A small class-conditioned image diffusion model, trained from scratch: batches of 48.
Rows from block 7 of a small class-conditioned image diffusion model, named by matrix and row number. Rows with one number within an expert belong to one neuron, the router's apart. Each number is 500 + 50 x the weight over its row's rms, rounded and kept within 0 to 999. All counts start at 0. Numbers have three digits each. After the name is the row's rms in percent of the matrix's.
After each expert's rows are labels from the 100 images, of 14976 (inputs lightly noised), where the router gives the expert most weight on average: "top examples" is what is common among them. Only what is clearly more common there than usual is listed. The data: scattered letters and digits in many colours. In brackets: how many of the 100.
# router: router (model.blocks.7.mlp.router.weight, 16x192, trained with AdamW), inputs 0-95
# up: expert up (model.blocks.7.mlp.up, 16x48x192), inputs 0-95
# down: expert down (model.blocks.7.mlp.down, 16x192x48, transposed), outputs 0-95

# expert 3
router.3 079:514522460579561407520520514552460590521556533510468410501462548518420506452474516480458461460446502514536502515508490505517441476551540543469457543472479534499511480534537420482490473548411522527527584525507541440369555553481546571546396544423478564492414527508439531586430447506476453441
up.0 110:553480465466487514509524459490451457423519473431520559495530468479513455518464591501611426491563479431502412509334536523499545592480496468490547496492501420566557503460506524410512517584575594537462463514540461487495437550516463457632489528480519369561449416526455397477490477492507489543
down.0 098:446538537416522558454565503548524585516458419387482489520486498539444579478511577466510484468487515514494514462447633578526508496485514632485504507522574512535502514556515451417555461441517532579512514465490478579553482480574555574386583479548518500481527473545532539510456552459492490590
up.1 088:512520491531447528436531466560477536522485553479542531513447473524437441468440486546605470571485505583512431437471511488433561532396456459476478539545481492483482463439392541497522471492603553630605476484503499479567506534464601486580405447495444509454569544546453423567507434479502323545
down.1 093:467457439448441478480478409539550507373539548527503511475496531480485521628522458502520503607479546567488457447553601564528534579591483380552490572521491518524542518478529521563532627513531530568461473464505604483472550512417444473496534452521486543443411447566407511459547513422522524536
up.2 104:585505389497462500483499451500550470452467498481511554452570463477498431486390489497584555520586429521483389425554543453517512454501518533480486540617476397478554515474424524495539577452566485541516447552472513505563523580482518395633614487559554534559449491508549391428550538470468527442
down.2 085:453592569536480492624466500494514588504450501519494486471469515483523459485550414515538525530537476592573474584530457481508585494476445467512461553476501375474481505465500530507509566544526460506564503598496473572552518524528516554512490556437419459541430463512446528379512570542518489506
top examples: red (83); count: two (43)

# expert 6
router.6 074:501523472555491442498517535491421492552548515508571452450540580486495494483503494488505434469533494507472476539491556522568449462553569549506414550523459554484516446529496493488509460525420505590501475564447422495327469549386542617521506477498452514521412476496529578610513486492461454543
up.0 089:473545490514499473532452462488559467404479599497443467515539440492462510433521547502537549548528524496460442432584515516574474524440449501585604406452463473501496495387491464466479548577546556563525519528478614478585572507505593429557535373477524465417457518501508430463482608516501415419
down.0 092:533435493501463486510466442524471452544502519414555479544487482411489594503548538479504467495450539453561468455498597450577459508487597561382472508532578509461529476505459506482533495486521478516549477428579536538522432462429435463495534477423528524505427377464532427456500545390546535528
up.1 116:467509619422414484535475485452472505459529533525465546477411501500486507396441461367403598627494455447534473489512430498486493445486535468470513531442451485490588510527502525494514559511573513525471492550510427484563503503512481430499476466623488540472521543558401597513525525461552451536
down.1 113:502488580440408350625487527537494529585496511513512470558479489475477533588525561506433467569440507548510432430576543474522537462519439529490531373517522551455475575488506529565476471529607533415531407479455589558436415553535526489535564573531542485533532510483445509556507488488428494470
up.2 112:473513467448488433557531440459476586545490544486491604453526441479472414572515388506464509459433478542455484554389507417471460461607470603472432629538400568440563419514467496468554496519413433418475482568454605564469531497419468482547445584497583594521419511458540534533501519541549573423
down.2 126:497503446317480469506523611400599631512506508549489550543516523483515510522433499518507434507531481474514470403512496485539492490510586501490405538452523395492493471539494537523495514560524537512517500474524569384530563580553568458515511460535438491565469442480367448459508403431534486448
top examples: count: one (76)

# expert 9
router.9 103:503463424574492489492532510530463449497575448510435469523457492544495489525476467587514569509436554501466471506534577531503435520401479496571594551463472551546577570497576593466490472488496520588547485516569521474454424507454568441542471434488474487455492507486504550523434528524538454501
up.0 111:506544463553528482523545494464446536401466607450660498520459515507516520499497506555539522518515469480472481453495484582566475515501505451484503504526463502485574504479504513456564473513519467581528512512417508562572575442469542496485480499509557429499554492491455446512496422516526498515
down.0 105:535521549533523529587432532538561444481455506541468452501511580489482463482552458473518539512532465593383565513539470574530533578490473493572486504496523446501601383456547608447483431562489543561532522541410514543589472491567482439583474438445481518457425459434444481507565494481494486449
up.1 100:489573493530534565541574492509519452435501490468529462514418551568551482503472401504483514527497619548543399398541567507544457393520570459521489518573538455446451515483484457504538496554553523595489544461479513539560548525532444578560547449549480468568563450477494543532502539481510486572
down.1 090:527448510494541478564457453446516492551517528569404572569515508533526491499448471416593561523544553577470464499537443573474472489565431476573510516478456458434577469495522593476433513605494582508568525465493446433559449559535429463533594419524566493511550534484537461548580449557507526574
up.2 112:509472539470464463540460477549356473343522467527549472475577457499521483493479474586521506545424507540541478440575442589482463632643518443445499481501466522485564525486487542419481452534542390476531512539495521522597598384549598360461504468534551482440513550530456514464461537473506494500
down.2 101:538568464488435560464565539443501544493450427561443496412470559512440458473404414514474424448446520496564512468444559422499552583517498448467418491463485541591490452488511410548471491475494607492438484456568525478488509510487528476495519477525487517463507519430519505529525497514513527483
top examples: green (98); teal (79); count: six (51)

# expert 0
router.0 096:480520480520501424577507505469445573527548524423492511438494519500473448486370578545563502581509468471413437591413495517469491440564460540497445529548484558523499571491513500510496493443531471579511547453432444472464530535460560510536416537468453571470537522481544582543529482524513497450
up.0 095:487511548555527433556455482483500499484503462448554569606543496401388468546527559507459469475482512467537544550482475473468552469505519440443447471549500435607481516530466491427526476581498541488440481558502469541542524601509533499544496502464569512531517495533329424459578422615637494463
down.0 090:423366450491405550442501497492579526603497444451455502492530512511490498511479555530450492429565454476444631541461498538519584437513469510476522582567510411478581509478532545545526472519468466466526510524511468379442467614431587460488510557520504512462413407457511532504564442461517548452
up.1 098:493512493484627562388502528482477381441465514471530501501587513465488459482520566516543510517473473417477415481486477471514499544546491521484516426489562510473519533517504494473476377557483441514545440455441421515561390549533517465546568478521537491588493506452470424487516555552508524467
down.1 086:499481557513447623438388492473388554536580521480475503531496479548532559493573410538477481546496522572477477518471509571511456467521446506586458451529540513489564440467496488477499502443493498516397497506487539515536456533492496509509527622519547514497471430517562632542433507549531662456
up.2 110:449526515526559451481502429438512324500516543445527468486495508485549471489369591560530522482503488377489540454452495539478511440419505544501522544540464534543548494482524491436479437450482441487544484394525427455537426553488459508493491616463522496480535493504489447512461540528474340545
down.2 137:505531397475601578441481488521446472529529538373517495493507481476467434516472612555501380588582558374518501461467398523376541529438457524457498497542440533475544489460489514529465519446497510498528583543477520516511487497470501495456626468491497498508465443480535584463457463615503455409
top examples: orange (67); pink (66); white (54); yellow (50)

# expert 14
router.14 085:478554517513499458486509483519544502550526538419468446473529497581607489575481577436570497504498434509424481571445516501532477474519462535491487486534469506460523455519445478484494477477423540556440579490479546462396595515503524464432562525470429535563497556507413481589453451414465449503
up.0 115:429522472518619595463463521533464473416520469483528505513406545478541513504489516536561506500518466462470411380559557468563492543415530492585516490510451389425582516504501516522548453522590421572494465536563434497582460464531493415443459447498531545484521454492507510550514445453486433617
down.0 115:501551504527443468602453501497442499492449615598533513590494494521607510556505454524483473505647382464468511541505567524502448396612477485512497475547542480468474477484519540501479524493564544538528487473485546432453562468487445438476535561475534450455534449433546491485425500514500459483
up.1 124:435507411561468630463493484525500462483501557473487513522498475428463502504620542472480445715564481518515426455484504511507545493493506421527561437367504501573473491510565545523505438502529490508484542496552429482510459502472541468526539436478458521550468487479539534499482534522657548564
down.1 108:491536533534492455490509474386597450406489475567530468599545526485511443530545388511492522414623491489464526522424567496515494465540650433447442483549546433517477474531493462491538509459550563558449552481589513483493536503517511487524422528446483479566517473500480517413413537527496599422
up.2 134:518554468543556422435408471464519461471550458511477515467486511459491530334507544437499511559535529484487437460587554449522534496492539567530541515489523426491492472512481495546472472531559515503517435444504379501659421469519525519494519500531582493436444456520509467564521511502534544665
down.2 138:551393517490488606487484482455527512431525412487416578567463485461522476420557453434463508398541517603488432399412545610589511510539509505394495579490515442516475400465538501468605552561404527595472525490582436455471532458587539565405511499473517428430388430478582473544507482468472531549
top examples: count: one (78)

# expert 4
router.4 088:553501543498438402469530505536492582458540559511455427453499527517414480478441446575565581513516482505409482521549552539495436469525549506501490510529510493487493535473464466480523473498449512446486612507568578485553606519462565491518508515487482520428450559478412544566485435492512504419
up.0 116:527461542432536560548552506459469446530488431489587574512521495484519466529514418565382548487556580560542600524579534475416470504424520395432428497527403587501550528458477523461461551490486409473412440502563445477511549403478518532463429505490339502527491577475506582543458413466523438516
down.0 113:372495481430433571498551490556452522510536498504479509529461535510522451452447458459507478451506520480517532369327510490634494537480545535503409586487560421522439525555436474478591540450603450499503509516597503525436514451524514447464473449447471484504441472546601518584479597500588569424
up.1 100:551457384489608494477536504433472549476513471452503592455406481497490518591453462538500455438428502432502460470467554522507485470482512491468480574491499557476599465501496548356591507591388532563525442419530436467578506487469550592514487428442550494505550491546552448467473533473497462553
down.1 100:572468478547586453473552496502460499506534493548455489565609551503501520558489526507535517515594466540480488595546467527409476470545461519509533444542430476578438357503503472487377402530435505544498548594492378434475437512474519582526547484425473462422454483475477537430487410536462420462
up.2 089:555555533439508572525491508456509468499470495455536545462446448510571492530491545378522523369437605423517497535453494450462498407538520503515554456484502451493494495491551560505443518531474473495454478442550389526473430576498421522504628557551451522522351464540495516483409499529587543503
down.2 081:458409405367438480515504532430526607526504512433506577528530564449505446449465520481442557477516497410455568563572495511559533505473501491432554454554590512524518514494496571482531465434499481495515563525492605525481499484532535421560468596463541519519537517478450485536443650599472460413
top examples: count: one (91)

# expert 7
router.7 083:515465432504488473461523521463507463587525547542442497523548524525482531444478439427522633427585490508487426552490513497436465485562423532447484529494509480457532574492488492487523469489419505518493648468541427407358512564606558504512550549436464588556535500499506579544476490495449515425
up.0 095:493647429529453554496584489638452426490473574438485550534478503443495518567543541564621489495448504528482507394492508445519427474520507467527615611431462540518541454423568531506492450537490524532472471412509495466532457544445505442486546485477557502439586514546527487464459559531552452465
down.0 095:487557570576487459463491464435483482542462466616545486417479421392458419571458430519536551440486480464529491620509515405554495523496544451526489468440566482512471513491441493523472502478526561502557509421552489525520526477512544534556378515543450483598506487458566490595470453499478480452
up.1 091:499548485498502419502523491486531626421504511595559503525454416525474514516441412517557498484487474443501499430460562528604441490450484447607513506440562548502509463446498498409481429577592500503505399481516542461585560500491520539533514486510609403484542488484436436471464574515564506646
down.1 085:410493478525523440494537522495575381597585518590485472489494525387459517549431432472463464492519504516521490554547533438495459523549467500521529428443488509472497503495511448542480542423420538455517535497496318414416458557515484541390504491520474566492589595537620493427486365466444480511
up.2 112:460524488518451498513533427477575433525458517548461433615577485457518477524524507532458506441506483551513472418550544532501499491560512463503559530451517517456546509440519511540447509542553412445529524468509532415461498423542451506498446522510513480455491409510637523490491535504522476445
down.2 110:484538461505486531505448546548516428471597491472555510469460462525493463466534548497533514458377502510552487511452509561510463483562407488508507561539496399538493445468539552489580487488587576474398515461499395625458535440490489457506446590469409498524470517482505513568524532531505495494
top examples: count: one (81)

# expert 10
router.10 075:525432442552493400546514572488493515533574536580498429447416527540455484522438447472538552477529489448472462539536472515475452483492415507450484607485514518502554475486476462479516452552449516572440611475483516506336561541609568572527417491483466498392433523501423539572421427520471471436
up.0 095:571519490481588426455529472472565532559513459483478494567466443454587419517503498529475559430488551551473442442519486580509502441475467617515511547532453529479532481499546542493512480494438465427516503603485502480506496538443590489536579500524559490572565395484584440356555529507464536464
down.0 086:425432430413599437527399433498504497500463562470540432479469528637433553523418530441527473550549535493563484522477486529381549571435504518506467411527644442484515449443597550502448458392487468509508508502441434496489501426508454455435632495496415477492534558472595529381475424522452531563
up.1 102:478536609472617597510513526516576407560505604494546514525488514524590509487563448492556417487535433517399517470463467489532566514398488593559520592488466564458490517525470499529566410530554555530523503515496511467516459545499517515550501568478555568553368499479550541581587433520523488507
down.1 098:514480448518467560449491555584537457473516555451522524504472458500475362473453453511501527544506482508560501546499547548478519450503594471452482592457508469498545520568460548509448560490568523476515444448539509562528553428469518582466607550504487472442488519444580503501485512342567530432
up.2 078:455485598502537574461497495506532440537520541500548493518584544470562492520475464538533516472494459489474492556501483448503528564594545562414417512541476489508495571437481570479520467527437492489498511594507397482525438546465478449535625496483515591553459420589525567440543571514563440556
down.2 075:470461500452454595468489513536460441423568483372450543450497461595444455519459528472430505488463505502534515445444456509470499463563472415530490466508594492542483541508493517493467489354449536455530504423452501598662455442383498496521456487512550566496436512506563540567505466618537468534
top examples: count: one (77)

# expert 15
router.15 174:509546503543493441466457453446501556485522531522507566522527486489462513466460442571540543537495512592493506547422439547506526514509439515486426576556454481540560459460476460528493507398507498430467528468496488473622589570418561493512511599443521529555400540490398502481553415563497581514
up.0 112:482493493483604502553472436489600504566545489469440514468433547469575543488435601439554587444551421425420463671432561425471566525448502590538525476524506372555579504529507472507552538520512501510424568532496494543456447488493477497548504561439506563479462365496524486448575491537485511532
down.0 101:489498512522366473520506575484481479462523581520487522491496524541513468506544502509547483490615466520492535514548475490440521470583512575461466525470438542544498502509488563497400473502559559492517622485468464535458649516524550507522434566480561554507472486529487536498578581535493513536
up.1 096:499435464419500464470466478566443499485516469593482514500609505479508471509419471511480544554613523483471583484544504519431489472506501445372439491616366534535593508500436565537498544513524469462445463543496612581534531431514562564414527533551434561600525499525478542423398527478463402501
down.1 087:595536553500577412576527442520583458576435464617527537500571522513536502521513461441461611465524392545515491535546556538519499475486496564360613453505428500518501524494537499536408434502508529547514573453575457417471434548500538486531451603412492538474551536424492418565497526453417471569
up.2 097:481521516461542511512459473489503485455380547592457467432480490503479474456493569363469525479435487463396416565503464376561548518456548506461575493441582485477505478540542381588494519542537545582542584505494435408491453501537467403353520514563509537482455449497435444473610458462446448547
down.2 089:402480520404482514523441515433528426512488588557431521528495504511500466461466519410581574465560504573490484468436498517478461510573486499494453536507521551471560505575487588429456500491416601548600583539462396506482544465523481582514497469449538609490479500503468487585584510545492526586
top examples: count: six (95); black (75); teal (74); blue (63)

# expert 12
router.12 065:552540510467392416579539545481461583557540570501551403483496572499498435486553510415535434485531455442442470531470508500507433479559491511478483547565496506490502435506489462483504474516434521567488565469512554507436550525505549523522573525505455557426547528473513567595449427516483504439
up.0 092:368544556453426550523465442378542477454467444487612543548385468445505548586528450512499575511497424424509461539546591440501542436478511455549554452461498543471404600490428452467501484551475436457512569508556514490482527486575445511505531500474431549488490439393515485493513641487496514483
down.0 092:409474536494530469490518541538592491493573602384454510531573454515517507441558442522500475523460492601476503544551552533495539452602492587413473564486500505533492429485504383429454439574464565570548457546442484511447537535540476498458484593498501500427515485537544543465472484373503526487
up.1 076:452517498452495439416525505485478549492513580550511446461537471525506467511486451444516612437503582511516425448574446533456521468553504495480458358475476463402484524597500483496462434467369528456534468518522502534495546506478541519498469336542456544577479423460530591478482522441502464499
down.1 091:451548539539399381599497518498494510476455494542461503521560535549450429464428436525483458403636433419542522511418410540542521469504492540472461490555442569539533409373541494506554492531426532534529507537526499439482528599477546529490518409468622489460518597461480478476549555512432488531
up.2 073:530588578474556475489443499492517553392539509525482515577498512450386452553552453510518576576535636511492432505605511502472451498553441516544515554483530581454412530488593481486461444530527411384528486477529505460520599550463444529451476490543542519510403519529473565453526512524632554503
down.2 071:466571566532566522476534600545542564457562518509556584539487533546550485432465443405476469489479468523490504424550424506543435473446533417469484472420480590473445505432456495541447634535570479499433546456503511453520531500521528396494478440469495494569566529467635429459488500516470537545
top examples: count: one (76)

# expert 13
router.13 165:529570498548546477428546516466463390460526500496443506436507497462548488454509555506561490543423459429483482524562568470482437479460569472497533406487483490500539502506528578455513456485389497536556453467535432492572422524549562465529553419563422505523526460515469457535429624528489435425
up.0 085:528563461486425528647494559522555486457375438446468457530563474469605507493540506451531457524535505493584525543494513428538449303521585520505563519466466502529524534495496540516517500582477555491420459530558483422488483445521519501500496460548444465524501482479546552470403549518440509477
down.0 079:545513529564514484460510492485490495437447467501532449436439499505395518548486513612515461442580494433550511458509575433448529575541434513417565463544448478551491488519551460566598564360509459438457525541504518492510603577493571477464523485413472505459496598458446593441524504429445567492
up.1 087:464527528475590425418440468476567497438400534476523498371460469551570472509527548471500494512419459452459518384553494471509437431497459482469554458418468569445471492434443452521431488537502536548566519548458513388436477508493487453459508458462508528451493413449515474450473506526471496486
down.1 077:504529488598487511508509470497467420563428466445476508486566494521410560466553488498552458569476570492412592579550466561482459581452473511417531500544490531447576601557565400515490504498475480540530541586486490513471476459543527514574452536572508592537483459433455520540524570528489432476
up.2 125:531478508360508545587479466420575503516475379505500557498642472488508461521450479488515621509575498515595463526497539463406568510602533445428420428634492561502515514501448460514435454459497507460394517459534455491466485596520469503451559483489457537493518510465449588452431537486496519488
down.2 100:466500499456438574446452576553470446387523464452556378506538532512548484482509545554534589516515570553561571607546540493407545533532472428550605474493545460485581521512519484476506459531456428544476505568405488548507493516477449484504547542475504580474402426534472546537518534388511544499
top examples: count: six (80); pink (77); orange (68); white (65)

# expert 1
router.1 077:528427491563521371479529444543461452571558578533556426494522541568493519411581478460502488532470466583512496510470491496513433481543475485485479580579504490499519585497491407500501494531457481526477626448542579403436568517477543567543451518466488654486422484495536473574477448524473480436
up.0 087:475518418530576495499595549476517519449532528487577532518468473468545483541475535484623425466456516458468460436502518479589477476467519546507503576382603408464449529444539438442586529588513530621464422512463512505475470561528458499463438545461622467449470514534538415457481676521510513454
down.0 078:523435450513563543540505484560477501501499498501394558513491509514517400456472559539451510495522445450529460614492506523492516513562482498483524555570511558483444490406554558506582430488480581577488536510506494587508456499544517597485569626506496484452408430444493591528464528614521505527
up.1 122:469528552534528397493481486505469444400577527441505528495588494394506400516472601504490551547578527534511460519578424526452454616414488512506445534472492462519507523588482498489462445443484481397462494442550502422559521577499507460523530576505442530552473593495439529505530502474568502462
down.1 114:512437578518502381545494403566483458494514484509464513492486533459465468488495630446480507547539544456510520456535497572531504530458576509510487576452484610510309375447594480549539561484507491479497476360566438641588496439567498571477502481502565475468435508487524492496494659511454563530
up.2 105:531506644523502494503559474444551453496485507487580530448551538463461485560482381554513453417540573509493534558471481400438466430510450481465473556540520475505426470496532421499502548360409469397515521454489526502412539462460446511498509630498496535476424581546424586519494474563609579443
down.2 110:485514574505498539459485511455492621566493494472436536485531436621507460469477470460540539453571439419501646531429501527527528507451612487455454466417504495510488535505516512505579432513447503527490514487510553401509510510523518517451446420511441491611413500554526426538485502510529559587
top examples: count: one (93)

# expert 5
router.5 078:547544434608485459482505443422471454573573557578515403499574541555537474476512471405550532537520540485587466459502550526467441459510416515458464474512524540481542435578495458483489465517465490468495618447527436443528539571517542581519456463475512516497417572490581514582459508521464444478
up.0 102:543535518527563442583523420412520569445493460476520489610434553553487552477529504519461428546484410445486485451504507484578436486453508514588540519432419469442454486412560540539510475510503446480513524505541499523583438520515491475493559549520534505517491514486472557383608567559596517531
down.0 102:477477499499511525562473498522536414392451576485474506448449567491426505500466509448467523523545486528509516505587512544477475554459404482442529484501481445477524463576480557464475512393542575534525532614434451477522583482548402419513592570425536499413521527379513450467486467482493511454
up.1 093:508542452471518494600555350486505524475484548455480556535480508435454488507407518557506622659472484521534538536503503516482474504588503464462488429440568520535457485430515487445519490461492533471455473482473556507553479588474389445463449544524529509449680511509407583510457592530578470583
down.1 103:419556517557657451575529494498511504505505482548446569477454486501532522468576403497450488456557451685458528452529487466616427463524464484491439532441436491535389482445490495481544515501455606550529473450489535490569492441544613471477504506488478481537474480517503438463539472443524605422
up.2 100:518490525612506473481450543493442445404478439508489429471466476559539480429478527410461529522534523476565451432618502505535472583525560510540468500560529511495540534580465528509510420486559551522531451535563500563600501385573541459464481422579537465500616533434439548414506559433479478603
down.2 120:549497548514461487545435506513409557479501514505505484505533444401495565545550428563522517417503478515538537490468384534480580555475339499450535478571545530518552480506494560460524453508588373500572471524522498512462424522496551446591453524478458514468430497488493499538560594412515583506
top examples: count: one (92)

# expert 11
router.11 076:571421508477451444587527515504499441560533586559504502482540540552459476476527444417557602509511492493535448543521498511529461499544410512489493483537531551477497550551468405483511451502409474506511626474550570397448489537570573485504521512454455618430482508484580534566478464515428587421
up.0 095:478567410462448547508520464378505479592460496535466580643450549572512522462527536503458470555450466484485390444465596443567531447524537444478502599578492458467496504510466496556606462526477455650512581516515508574532528583514425506503414541506567564489459419510369484457455606468543513498
down.0 104:456523550529444493450513358620525477534514398444473489490497522489526533508496519495546497477462456636461494450512577427612500473464459589485449714463518502448506581514512456499435525602547500519493458470488450583531490420564554520453534465532431518476456511627554502482514514467528652535
up.1 110:461498586498492499483509505562568427467492582447487528474577504407542434504558503494579553514574482500455406531602499499511493525489458432547475419517475493482466474498448498511507540393395399454561528467483518496541557586393468482554505512447424549550531491415420548517519514540522582365
down.1 106:465562589492497333550484516468509597529449442489490497457431545570458531546441425503470507532537512578498500413510380496644534519539500478458501483500440566496474478492458522563575449621449407538600470421504607462501471494474545456482514519494565468562490508482481426521543476527514608604
up.2 089:512563436528508472466569490459481569458491493509484424593469555429605508486503535500528403490382544423460516563473467530578503454391471462476499563428427413533592463497551652541492473543521510497510409468481420552616433555464579561483475564579550443622505522469477490477481566481501401542
down.2 074:470475516468560426554559441465487471521572566460423619492524548468528520464491519452543480450493507524481525503539485556489535458452462652452488473509510600504477441466521515413543365486488509512583568495579525564434579440535473517535414550526497509457531435487447522522538569550447496430
top examples: count: one (53)

# expert 8
router.8 130:590506578510576521449555474458404463508511497550535532479544441443466487529500479430482514430432542548515512528472501522517419463570484504592583537410537439547468413428586494472482482593392520570539449418449481523442435548416531474464598493480463530513418442494526490478488494565453575511
up.0 110:564471481473473529499513516454473399437463559575531488494531461523497587506514395488515640564492577505483520641605536554500459447456482473442581407418461564599524474523482528438474482509507440423522597418486451579548555457491504499426448455538453447511506418487518507436416455459566449475
down.0 111:471446627410470399596550475390595402467478604626443605485607541477517491520498466505509580419540476523501537525593512535545403461549499508506523399393522467546470483471523555513458479540506441540564568519479445457516571473537582514555448498524534549516585539492540446554602527503430417566
up.1 101:681509588484466457551443467460504554437569538583484462497533549501494504464403392601475636467486527504584550576506573555461456502544520493520389509553511576519526524487486478450491488507520496447571539500470620572514551516509524472542471476523540506551551535470458587405509481534437506466
down.1 084:524475431542595488498461476476486474553450472460552406464428493532469486515517627445569464528418503550539485576473440461467527545497372460514592526535394464477535601547503473607493571419439432442514450477448395649529447478468464422487596498526367535473487455492464568406530568469533462514
up.2 098:470449530450587538587481466433501504439521398441487524480542540439535518539422519418516543506515468470540434665429491558486555497579498551517452474492502475500371518521509556508408491611479448477461498513469353446472404518530457480479482481493482504426577403452519451445488533473519592476
down.2 096:544518541556533461460507507442515560510511492561499510469562466543503415473391512517524504450479541456442485452472569435378554455462602490408429517550440492491467479503490480544573473372489629525426543439533548542579602457541486512511481488539519475558592632591517570492486400543442586517
top examples: count: six (88); black (72); red (70); purple (63)

# expert 2
router.2 069:545475499494503424458510577503494552520577602557529424477456553585450474453500433503518447398530517509508483541520522519478451464503401518444464583546529531467528487485493468481528451513462475590477576486507425490468550523557559599546552518479470543513498528472528542557462423496474503450
up.0 089:488545544456520572548519478407462545476460469582486462527447499481503472428454445507543576456469444512469566586495627377508484517580503496411487435633519495507523463360513462559544507579496430539497579428442540582500469554469501487474492498448522464527478478449540422512539636465524536466
down.0 090:523508439512553559477491526478522510473481386534446518544498518529515469398488425591536528546513484528519541461495438531543500521456563495526484515507393507554533519397494473437376500601423513473498538445482579403498493501526502464481587366436479457539555430614330457471524426548581499419
up.1 093:515558621453535535540542509485453483449501471487497613399479481422374446469580466472492638497486565579541577605502553556512505602604448447519462420486526506545472463516532485459491483530434442387486491475486465499570582508447511493553487535538483417551455481500474540512444527529446556434
down.1 096:465466540467459441554483532516549475477505582646446465538448491463546585537474446539517504572508457545507581528485413528623511441532574554514570493560491595486480530438511630489554513577425538535555448485537508413483474539518495466473471417535532516485481557547479408508605459471542497543
up.2 101:499495437575521551544500563550468544456471508465523532519451459414556569549421607528549445550553489486459558532449460506583513530573515538458363554534467491527491504395430504509559504494448420562524462556494524578537505482480569517451533438459454501500513586492441431454545443517577500518
down.2 086:515472501478410379551509431578478536423458448480489554411539512516500432593549527501519462526594630431591502515541500516441503462492551559552434400508498542485520446356503524497498558477437549452486499438480604469534476496467549532536563478554621445501639529451481485559559402527440550470
top examples: count: one (72)